config.yaml
encoder_patch_size: [4, 4]
encoder_depths: [7, 7]
decoder_widths: [64, 64, 128, 256]
steps: 7500
warmup_steps: 1500
Rows from block 12 of the encoder of a small image autoencoder, named by matrix and row number. Rows with one number belong to one neuron. Each number is 500 + 25 x the weight over its row's rms, rounded and kept within 0 to 999. All counts start at 0. Numbers have three digits each.
Before each neuron's rows are labels from the 100 images, of 14976, where the neuron reaches its highest value: "peak at" is the part of the image that holds the peak; "responds to" is what is common among them. Only what is clearly more common there than usual is listed. The data: dashed paths with two dots that lie on the same path or on different ones. In brackets: how many of the 100.
# fc1: MLP up (encoder.blocks.12.mlp.fc1.weight, 384x192), inputs 0-95
# fc2: MLP down (encoder.blocks.12.mlp.fc2.weight, 192x384, transposed), outputs 0-95

peak at: top right (40); top centre (25)
responds to: many distractors (84)
fc1.256:493513510479535479466488542522490533538499489476586504560522502485511491515535498461509475503456523469504526499430488494457514488533512522522500502546467509539540476483505513475489499503479525487528496466498486478494485479512484490511515508536453525510509527481533513465519431514518491484
fc2.256:518480520485505532494510483476485552494480504493526542452487463453488538496524518512484516501498492475521470476506499461501490501523522498528522533469519506496533465450546502460490483540520477490472530498513474562502477484504471525486488553483566496533501536515589504493507474519486487489

peak at: top right (43); middle right (30)
responds to: many distractors (77)
fc1.115:468538492463494492445610493509533495504519535482503517524467521480506521500479508511507482473548516466502505483506510503512522538501498516511509456509502470490474519521527512505464460485507564552521538493507517509482510478490541480518516454520509473529475482484549493492545504474493521499
fc2.115:507480494475513531480564499510463513470467493499520510470478511491464512494464460546480524499464516496488490509500522498533466483476478493481506503504491492477495476502500511518463528491493394498475526513509508538490512506480500493493457427548513498500481480475519494472492466450471513458

peak at: top left (32)
responds to: many distractors (82)
fc1.213:479522508497477489486551500482530511508489510509490530540492482515506524521480493512531508505552514506526464435497477489486514493521489456503503467496487523497457491518534538507486486518502424540516479509490543488504471456471519505504487509534540488456517515485480517496545490484511504524
fc2.213:515479488520481541502547449525512487487509503514545492484476488492532471518472497510487468491495489504535508527492507525538524513512466503515494492525533512515508470474549506517508502523457548535520525475513512531540548515514515506550499532484479514486485531472493501475493500520500521497

peak at: bottom right (35); bottom centre (26)
responds to: many distractors (81)
fc1.230:519483493504516510496510491540469502512489470535508501508512562499512451447501533529479494497467440522477525543505504469536504549537516503462509498485451451486534498496468525412461513525508511478494511514496497520475467555526508512508516526490516475523550526511515536506485517503472525456
fc2.230:498476518469494494539479521451502529497546515476509545486513543489465534516474520503523563455536493491494489531489499471501495495446534497486510495499489464528472465494512461521467479480523465472509511544482522545472471485456512501506509482532506516490471494499487441510512541476538460480

peak at: top left (44); top right (34)
responds to: many distractors (81)
fc1.125:461490506471471455477511551506530520488517518497500505510491500501506518527497464500521494527516532494509482502510504566486495458506541481494481530495552558554500462469503512505492465497502473498547503495519485486496535487505472506531482443496492479528468542501495510514496526512513498499
fc2.125:489503501498493486505521524554478537491453504494519542494519525510512469459439511525500534526493484498484537493504485522463467485497485539482490508524465520508496458526474513515493487452504541519467510552516504505479512526551496499493513467486523525536536513506448560522472519495516505500

peak at: bottom left (42)
responds to: many distractors (79)
fc1.290:490525492524509498507525486479469507528484512490535473529517492504509498462515520487493527512514503475528479511468496527509519507512514475503505531502467492553461509482453498519506504534488497475470516519500467512518553512526496490488487495541480473499479539497444521528488496560513478511
fc2.290:444463516514502540497511521480559484467485508483522495450497483504497503515516460519509440513521492503456539492546481489491475536485513508516504480525484531486496479523485528492500504445509492524485557512484458489540537513542495477514524478560488480492514534506437515486502526504485490503

peak at: bottom left (38); middle left (32)
responds to: many distractors (88)
fc1.212:515537548466489495505467479499498486472501514493560514550512483525531512481436564487447429495486524570497502528457479480478511478475526509506527524504476497493538492541472514525462491475528500512480530488461503489500478448496518504488514514501470494522502491522527481460508520471504490487
fc2.212:504541480494482521537525547510521521504475466498463510510492494491503512498466486505477515466487469569491482496473473511511502482525489511527510565499509492541505496478530476501475514517500531489491477482512561551517495515482482523504593471483531515474454464489546485496507508481449501501

peak at: top centre (49)
responds to: many distractors (77)
fc1.291:459520500481492495496497487506519509520516513491507523504506489494510491484485513511492500478511470524513531479494556507496527490455516495503521502470516488472475497489487520513450461513469523479549519515523537530491498509515434476523520504513474534475501485522552546485503524461540507471
fc2.291:491474485474486504499520503532497488479453503541515458525489467494515509503488507495507543510493492545533500521495556487492478495457509519506544493508526478510485504461493493484435594505451466489496496469514534447494481519495484518525483494506457474486510510474546516508517495484477485524

peak at: bottom centre (41)
responds to: many distractors (83)
fc1.58:520503510500505542480504483490500535496483518499479482517492505509526470514520496497495540484529468476499493550515506504497485512485465475511492518528483454544517493479522502478485520479508525553461521505516520501495495515496529511505507513550535493503547501481502482529484533517468485520
fc2.58:469537489501510482498473490502490493501482531453480518504519493487486558492549568466477480518473471458462474521511514476498489502513541467492499501532498496476515505531479474535470474502507486527477482495481520455462518496509487495475490449523517501488503523501499469507497516492539509531

peak at: top left (45); top centre (31)
responds to: many distractors (78)
fc1.353:529475520515482523486513529446527516456514471540527510504495500478531500510536527523525516535507527496514500521517483535518551486534526540507505482511516533488462489475481521446526480485495442489496531492501508477490487520497498518510518474430513479494495503513524512497498501444530506493
fc2.353:500505482505512456490524485574519524504479464517483493489465507530544496507461499523505500524501520515490518465461498533513480508502459496529484496519508484506491527494501513527480527468497569479515510501464501477484535513445476483518457495482479523526484515478491547483476515507474483499

peak at: middle left (37)
responds to: many distractors (80)
fc1.12:480541483499484508467531477504492503486470522505498530508468531487470534550532489502491512466513513494459509467474469477495523510496502488472451466496494503486519484512509513485496493505504523537506515491492476500505489515486517520534496462551496479480499500471479563491491532512474506494
fc2.12:505499493479470492488454505504484470541510497461477495505479509484472528474478498479503484485540474476472485461486497480495472502499497535455470483527467517500508465484486464490443541446488544509510477516490467526490465491502481523511497488560523493539526494524503478512460483485493504489

peak at: bottom left (54)
responds to: many distractors (86)
fc1.116:508470481501530520524498516534474506505515496485521455549517534532465485509455487501501529518476491601497501560472474465514550541487553459513478511498525479487521473462511501500468471482504497457478528516508549503483482509479517500524484488504517541501465474502494506476482494495482504518
fc2.116:453511487472505510460458498494486504490489471535518508438514466504472487481475496518464457510494477489503482491529516503522507499496467477496452501509506530511499479523484468520484487479492391504492499517483497513520519490519492508520508532482493491522506448537505478470472507492514513542

peak at: bottom right (79)
responds to: many distractors (77)
fc1.379:447527515512498472486446523506541502521481507490483494517475505493493462442468496515552514471508479467491497448483567453522488509487500502497499482525463494480478504501489504492538496495510504547493559492472508496492503487478502486480506475448475537454500501526499499495520522493494470462
fc2.379:587562495496492515515478507529460487532537486509489499504513513500504518527524535502503483477512459528481481530495483496502563496492499497491536503516500503520496522498521519514531533441544521561491537522497492527511506494488485524522497497462518495523559473519436513512513513515515501446

peak at: top centre (46)
responds to: many distractors (79)
fc1.15:453508503459537509510502496523511540483474497499528506498535515516517539535503503508458509471492521480496484486466475492465503489476513480491503453545484543486524473521491511510516532485487465493542491527502472510550506467552477488497463526504479526484543501500492429493493504517513525505
fc2.15:552479508504481509509504491478473510493550465517477480522536523486489503522499495511499474494501520535487513505546470545508485539487499541483518478470529523500504507491478519497554463501496521527539508491513491512517482513518525487497535498473489497492482508521467516533480499527499515485

peak at: bottom left (32); middle left (29)
responds to: many distractors (87)
fc1.78:486508454522486516521512519512473485536496495507521506452524497532491512530492567490457389520519524521498474478474484480485507481489475502497509516505490522507547507503484508504498522525500512503459498504504439490528519486498483466496508487482460461490484495509496506514483496503503579472
fc2.78:527488486483470504493489500498486512494531486529488509497526525462501515475469491500511585503509507481553529472482487509517504483527471538505502481483512530448515496450503525476493454548514523509518462486523493501495480503494469522509517514464458518484524465502539502482508492517497487471

peak at: middle left (57)
responds to: many distractors (79)
fc1.184:513535476498495471517481501484487513522477516520512519492525512474487511423494513478491572480492518515493557496513445508499532514488483526484509519493460529468464534482528499513555455543508495505513505521530484479486472517503469538534501497500501493498436468476516515535486462519495506501
fc2.184:484487507504467502488490493518491497480485512517519476496521517515494504560483476498486437466506502483475484509515507486468530497476508490488497472520562534535475519516525530487480545495532529537485520480468499495481494500523477460463468556479504521508501471487513475522490472489467488496

peak at: top left (44); middle left (37)
responds to: many distractors (76)
fc1.123:536450549511483482490518481427536519470483494468514510500502556496489495474511499486492481468493476526487534479467487512465546476510490510500469505496524480493492484507493500494556498499467494532544498441515536514486442516459454472510481493488526489569502490517518494469491534475512485499
fc2.123:493507500521475488538498541553486477538500523467503486502537523547455522530550502491517538498497520480530488494531518533486464479514480523528485509462499498481499497517486496515489512524482530497575495532478476487472508513499531479464485502511486480515480522491522493522469513487505517475

peak at: top left (46)
responds to: many distractors (82)
fc1.246:536492491496478535497543526513513490494535494500494514497517524474507512498491462539479538466527452482505485513512517504535525493551476534501502473512498474508506514519519541451450508522524551508492453495523503535471512469512481502477547499481539541517506454479522467506510516510516519460
fc2.246:429502502472518489495498545493480490493477507460486489506513489501480486515508504466504465468494465473473462517484503473505455536518493469493485499457508478523492542464522495557469476558490447466451494484472499475462510494477524515532482526543514510532493460468519468482454504490491501487

peak at: top right (60)
responds to: many distractors (86)
fc1.154:481480501463478487498484486485516515456495467469542511526504514518502504503509511486478484530472501521475484496448487515509518491470509489502484461524438504497482460533535504506477494503495487513515509516510507479539523500543474520505444516493492511458555501499474570502476508484500514515
fc2.154:446498504494484534494522488474515517531512463521509465479482527536494520513454491494496509553503517475524501484523482509526488536516494475495497487509548508514509502505543478539447493541487501551490498449505483476535534511544496480508540505454457522472486512484521497516532500524509473543

peak at: bottom left (36); bottom right (35)
responds to: many distractors (80)
fc1.80:503512485505492481466532488533463556573467531469461507537523509475508485508502444477537531474507492489494494458507478480444484513478488496493500513525501516519516493487512503503502510518488506514445513528476531527505485450533517496494476500543513479497520468505507421500499495511506543522
fc2.80:497475497495498508496520468488513499488542502485453469468480483508495521526504496502493452541482485522523476512516508497504507525508524512504512486487490484495526502478491528593512537499498507502448487479498496512476449514534500534496500510520536531521499502501442513497484509504527518517

peak at: top left (39); top centre (29)
responds to: many distractors (84)
fc1.6:489468489472546536506503489504498501456531495513511503432469475530494518509504481498502482549516491506488507525518471485500555439494525515513506511504485492469508482484492512555461479470474519535472518476519495487496487533507490497488472446477537477440544545548479485489495478498508541505
fc2.6:490522472478475505489520500519500500553486529483525499575459517506521505493450528494473528542494497477513507473460514497488489500498505516553452528495506491521497464531478490491471541501490506491490494515492515501495501504541485471493490405523508511450520520532483447542482499464494498535

peak at: bottom left (99)
responds to: many distractors (79)
fc1.1:500484512532508509463483523507466538555479509498508479499520532472523510484531484494544494469525537460458481449547505512489490500533500544493496495555478523489520499493527509499517499535499502516436493546501485518526518485533507515490555527571470475459487464481499471471491469534528521448
fc2.1:497491513532480528464528528486514493505523515511508498517478509486475450477492499480488539490510522509513530522508515520488497514523519590496507519467527467498504505480515526475516481541497557480504542465525496467518519468481472471482469527536478517480530451498526510492488516521481523461

peak at: top right (45); top centre (30)
responds to: many distractors (77)
fc1.97:534543529521503486517469490486517504489485496497507452482532506486492497535473550540511469500478522453520468513526533524510510501502494472522504469524528496527480501492500527464520524524486454475456495555507444483504491492522464515474484501505479486484491507507472526517497468503511519522
fc2.97:506490480496513505529458492496520501482518515493532511523510505482533500485531492508511521483511522514545537472496471479515527482503509532528504528516453523458486489495509469447513496491537547556472459473534515502512538470509516513493500518489502543488504528494521489491500464523539472471

peak at: top left (77)
responds to: many distractors (83)
fc1.251:486479517523500510509477508520508506516505499492497522454511495513542527487487589501496446492505536471497484480514487511522513476537488544514514491496487511515493496522506489523494537495482562464494491534536516492503494525454469447475502528488530513465515479478472475491519506466446495500
fc2.251:509497473549510478480483517503469509483505493494514471455459496508514492493508495509485527544486519531529503479489478510489460496523529528488509523494473488544518502511529572499523456482501525535500481514555450464530511468487530494507516524527507512448488465508547501525507534471541502488

peak at: middle right (42)
responds to: many distractors (84)
fc1.71:516546490495478518457443534505526507525476463522516495518500514468503511485459529483505480498468533489456525506495512496487492517490500503490522483500505492533492513469552542462492502524500514467506438510498459447409515500508505494477517471512510507527458425506482501538445501513506525488
fc2.71:466535504492479557483468547398500501477502497466502552437512514479494486468490472493483507462531508496517496544506514489415532528488503487519529509512474502469502465522471488542486461513528460531495463458507479471401493487482511484506520489506499488520474447545520464507513503515506482513

peak at: bottom centre (26)
responds to: many distractors (80)
fc1.218:524508488496464468492521496473502542497470505458499505497505510490498492500521518505509496518520517522482516518483506489531568529535487504470502515480473487478490511520483517413516510508480473490484493501497498488433483503519536482495524492497525480523494425462521494501493508527410494485
fc2.218:498500497456500531538507493524493510490486499495491523528470480498489516499499494472485512489487523475484465521476495525536523493482490440504514495517512498493507488488510488561445471502503535483478523483479490543440477484499508532525485505494503504537444464440488538533468494483583531511

peak at: bottom centre (54)
responds to: many distractors (82)
fc1.158:477500515495515490528545442491505512513572518452508520501524507506529510513497509514493534519496510499498512510501474506481517516506504509522510517503495477510488495506461494519516546510473474511486561534502534513579501505514530494507490524502515483482520665533488483499505502495492481508
fc2.158:531493506535508488519513469546510495475470519527498510499502502490511521527473516519513433498505512515469539520517504480509514509508469494527488494498506497518500508480492517530499521505487532519527537509518516501587499539565461504495510485470497523497521634509442502476490499517496522488

peak at: bottom centre (58)
responds to: many distractors (84)
fc1.165:466474502510483472503473499461463489489510516454481513518532476517519506551511516510509541528518520491500507465493467496516552463522490545489542486525466491490477526515473467451446540543474535529430485532484514505546498511504561513518524533498489532494461553500494492503520500495495484459
fc2.165:515469509453514488488524484530494488447516497490478499531504480542516489497522456514494433541508520491518513518537498485572458512513459526522514498489503490473478498473514501569438491472498445530492492491470499504505505502560501491529522534458500487497533585502490491504491520504492468530

peak at: bottom left (67)
responds to: many distractors (76)
fc1.266:497502474531501495480476517501512530555531522534435471482502527466482478507479494478535470490507499524485516434524538494500477490487487504522499505485509480491487499496519510511519511494536499511449520523472531509476509493515520529474482446494520512468466475529491492480497517483508511529
fc2.266:528485479483502519478519487525472508517481530525519493512535487466489523492515492514466472494491518504481483567517504475461542444519532517501509518501522529527513489485522488531508468517545509471454476495514499474483518495495506468512496505468484506482502482500508544528476519507523465508

peak at: bottom right (40); bottom centre (32)
responds to: many distractors (85)
fc1.229:466540510503505483516501525563533503546517519492476482493496500472514512491508474524515485513501457512501492469510553489457486528510465517515501501467488488509483488500468513493478487520503520547482490507490500468495489471482499464461503475421493514499521491521499508483507459524491485465
fc2.229:532475515467497485487519532473452508542498523498483516533523497511523468546499527481518497481497496534508486473506476490497531469520487501517496530478483476540500492483476498509494497511478517504452513488495521548496475494464489550517451490476509509498497478527500535474510521521519485485

peak at: middle left (40); top left (39)
responds to: many distractors (78)
fc1.345:495542506474478469489496480479501462491503498462525468502494499457502503525481504497480488479504501503476506515515469500460514558502501470489500500518485513498461503510473503531513490482489500506495535465485510485492455512501491532481515522485476447552498505503576490516516517494505531492
fc2.345:476503476496497482517518483527499482498467503476526543570517504505465508474493548520508607474500477501461493501499539493485480518515516456547489518506492500505514528532465502528493520503484492502509501532477499503514538468477519522470508503459529512561525523507556524506476514469510499527

peak at: centre (31)
responds to: many distractors (81)
fc1.352:562504527475506482505500477511513483440495461529508503502505511514490521501483520486493498515478534543507538539471495494473521502497523503519498518498484498512499497511549535465521500461533445433535511483507513472468478488519482504500482494495501506486503465506483524549498520493463503525
fc2.352:479461496490515567502538568483527490532510498501519511505506503502489492512508506487514488451515550494465495488500515501463491468493494479483503495524508511471521578483493500544501497485514590485517532470499461499438537512444476481532472486533484491527481473510468502506500520519573507482

peak at: top centre (32)
responds to: many distractors (77)
fc1.160:553447518503546490496518466559490506502477508515536493507499489537477468498490483513489493511472481523518538533499512503476517459528486489489498507491475481519543490489534484549529543512453486491494560480507519455463484516519455497486470523523505482521501549493460465507522490474525532503
fc2.160:482486510525488520506496494437511446503511522479504476549495475509476519515443506524503504513495478511443517490518531491458500504508507510459518493509515494476507517536521529465555462465490519493446531533492533493519524517532508498482509505503474517499513509520450500546486492511477528475

peak at: bottom left (99)
responds to: many distractors (79)
fc1.364:502478512514509470524496516459463514475517492499476489502505510495493498553519476508498506534478528487481556455530506532487441512529487533512486447537471495471489511551483504524540492502516497487505500487489508502519502480446508460495515510485519514493474491514469494510518497488494455470
fc2.364:499511486502439505526481491524465486510480517483483485444508507560480530479535524506492455482508531497496473538481498477514488512493511479485469549454492503507500493468474488482513503507544536537539511454509477470510519473512472500503527486485469477543551462515431552510514457501490531468

peak at: bottom centre (25)
responds to: many distractors (76)
fc1.84:511508501542510490519510522523479517516498507504471518519479496481475506495504519464477501515502500543527471504495526510493508504499506436526507507458537491517557520513468479519518474501504478531475457516473488504498498491474506492462487503415483518522552491529495456497473473504491524548
fc2.84:514489481456463524499457479565513526472482482533506523441508487490526532538468527495486481490467491472510491462488494513551458422535488462512486520528488497485542502481446459450494500491479469514468483495516475512499467490479516515540526511470483507512491491499541512462495502504497496535

peak at: bottom centre (32)
responds to: many distractors (91)
fc1.68:480497484481470477474491525472495510472534524477535506501502469475517502531498541527501474514507533493492515498496457500486554522459449523516468503479479532500495510506439476480485543487489529506483455504494491541525521514504508454509510514534484501526457559447522546528529498485480474459
fc2.68:491543480497464501480519492526510510473474438482472563518495497481489496491509448544506485520504494539485469501499490480576443505474506543531527485548523494506510494502460490556455480519484477479517500520489498484503467510524526487511516517499450522553509573488520476469500470454494482516

peak at: top right (54)
responds to: many distractors (76)
fc1.223:493504513509515491521516540491520551494497480486524513511523503519482468512509481494509523484498548509509499492470479472525514519511505498512483486506558503555479471498518529486528493519527543525520509497533484471513517497501442495517520477472502521537499531478515544501531469499514472500
fc2.223:512489498495519487514521505503464513493500508510514530526510500492497531475479514483519499543540504492527469496547509508476520527483535473491507490493470521491507473492484497506488491466489496515500498487509487515517506520548491536500503439425495481499479496486516528494456494511493499517

peak at: bottom left (45)
responds to: many distractors (83)
fc1.328:500536528511488518488579480528506550484490502464512479470469499522512471549481506504495405523489457544489489527539475482470502516511540490484486477472478517543520491488498521500457507532475501496490495500470533500476494509475474473499491485531518471498544514501495506518506511484484516503
fc2.328:488476506516478490529520532477521483513488512511506521568496479465521511498500492492509576546523490480538500486479479490526538482499503477448485493488530492474523494523526517512489483547519523480468497480531487509509511523505487519490511481523470502486498499500507527497488488498553527480

peak at: bottom centre (35)
responds to: many distractors (82)
fc1.334:478562506474476506487519489542515508493500483484486515486527495510534502556538514505528424540521542484503490477555533532518536562533466507527491486506521530530512506467463517415472514476493525478477555465489513495503502499485560543528518500519498492520510515513503516522489522493464469498
fc2.334:489499478469498493490452488508483528537521514547510490500473457517496471499506499471512538499493473509543504502520494486509469462501497577516494491474495500515533512479485470531446493471491480498498478520505512530479499498500508511487498484493515484510460545516440509487502490494501491497

peak at: top right (42); top left (34)
responds to: many distractors (80)
fc1.82:491522520528497488562436504499520498500482517473482480468503509476488510509499502506495520466494535437525466467541527515508536497494479477499475485488492506486470475533504506500499548497472481531486458504486473506494494463516531506502499565474532519492501476497495493521502458502501510513
fc2.82:539531502508489508497448505517469496499547509477480515508496502471514474465485456482503486450536492542503529481527478533520462500477506559491492487502506513508490495469493479509532450485560507523519497517489469520488467513488501533529527558520502515532465490498508469494511490471519467504

peak at: top right (51); top centre (37)
responds to: many distractors (77)
fc1.60:494548492529482465509487527513511512528513499491476521518496521498503435497493515526502490512470487537499490446466498485516503509476498477493508496468491542502469478484499504474480505554499521519495469530513498538495483484489511519493484503481487529520511491481488532476481463515471500504
fc2.60:563534518524501480533493477521466495486488535524552512501497517463490507528553551498507538482511518507508474514529484513500481528493490488521497481491492548485530489472507481490502503545482490508545442508540465442483491521485489497529482509457475494485471501506552485503507502486524531534

peak at: top left (35); middle left (34)
responds to: many distractors (79)
fc1.199:502486508481497472530498516479490467485524483483591482522506462491503531495553525505508492474503520484488520526438473512483497473512494535523504509499496506481486508488507504487497483524525490532517538486473504526496494520506512520480525503502441462444466515483588538494511474494496519501
fc2.199:454517510536520493502499515544469486521463494485512478505517484499483498523535514482502537484475498473509453496491528536531524457491524487500501502511511474508514506493489540518474464544488515498539475487525536495502501500480538481453495493489570505428521471529516510496475488493490520495

peak at: top right (62)
responds to: many distractors (77)
fc1.372:538525512496494467466486508471535540507537493488464445486473519439491517512469466545492477468510498501493467546563494529491541501531510518514450495504513517560477483496510515484497503495474430500512531519525484472489504503510484484488507490487536512516476505518481497518471450479500484499
fc2.372:479501498483512489439508500497525531512487481470505506468484531518513495495523506494495520487495499465551505463446474534500506458493470501562513518516506475474525487485534470511505474501493605488478495492488477496504528478517514497488496515490517553527536550481445532490489457504507473462

peak at: bottom left (62)
responds to: many distractors (78)
fc1.277:504492489492478519506478470547495492512460512522535466537508462496514477484424541495490476501496522553525515482511492482479555490507516494511471502519483485511516484545467489463498486519488529502504465548526487468506511514496483521489514471502530523564503555504444463514536513490505487455
fc2.277:556507481517497489472521483477471513552524511507511496485509504528490512537485491492505517463525501499457498519498463504491527490496459532466486494552537516488537516483501511537512507485532541489485499507441496429503512489541486527504543516498494555548503520482569486468523500536460469548

peak at: top right (40); bottom left (38)
responds to: many distractors (77)
fc1.49:509511521496529536516455517451572498533506478525494522479533484495541498557491485476494522491477515518517501499579512522471514443523468507495498475495501456504530480482485483498528449505521495538475531478473502483513506467501531485505512550503487483542482558518474484507468514527540471451
fc2.49:465538479483487500460511499515463531528523506514499517512516473478472512510480498532495492477480463531460500450495493491531471513476511535511503477489446479496479437538496448525503529521529481486497452521515471525485530503503488535502511501500460507464490496513492486512527484496524536479

peak at: top centre (43); top left (38)
responds to: many distractors (81)
fc1.260:520540521465494523544502460482497485509489472487480525449499487507518546494490481473475513518451486546493473518563491485471510494490498481491496512477453456501517461470499508515478500479473449481532502530481498492532503504480496514515483554469530459477497501505480483473473515515521485504
fc2.260:485504487495501504493509506568503507479497517545480506554513515520495496507481531523503519497487498471515510477481544509507494490529483492504474509539502476508524496522494462510494498493454544491499480511509505504483504505473493499493556534531477509504526477536472519488510482531528490486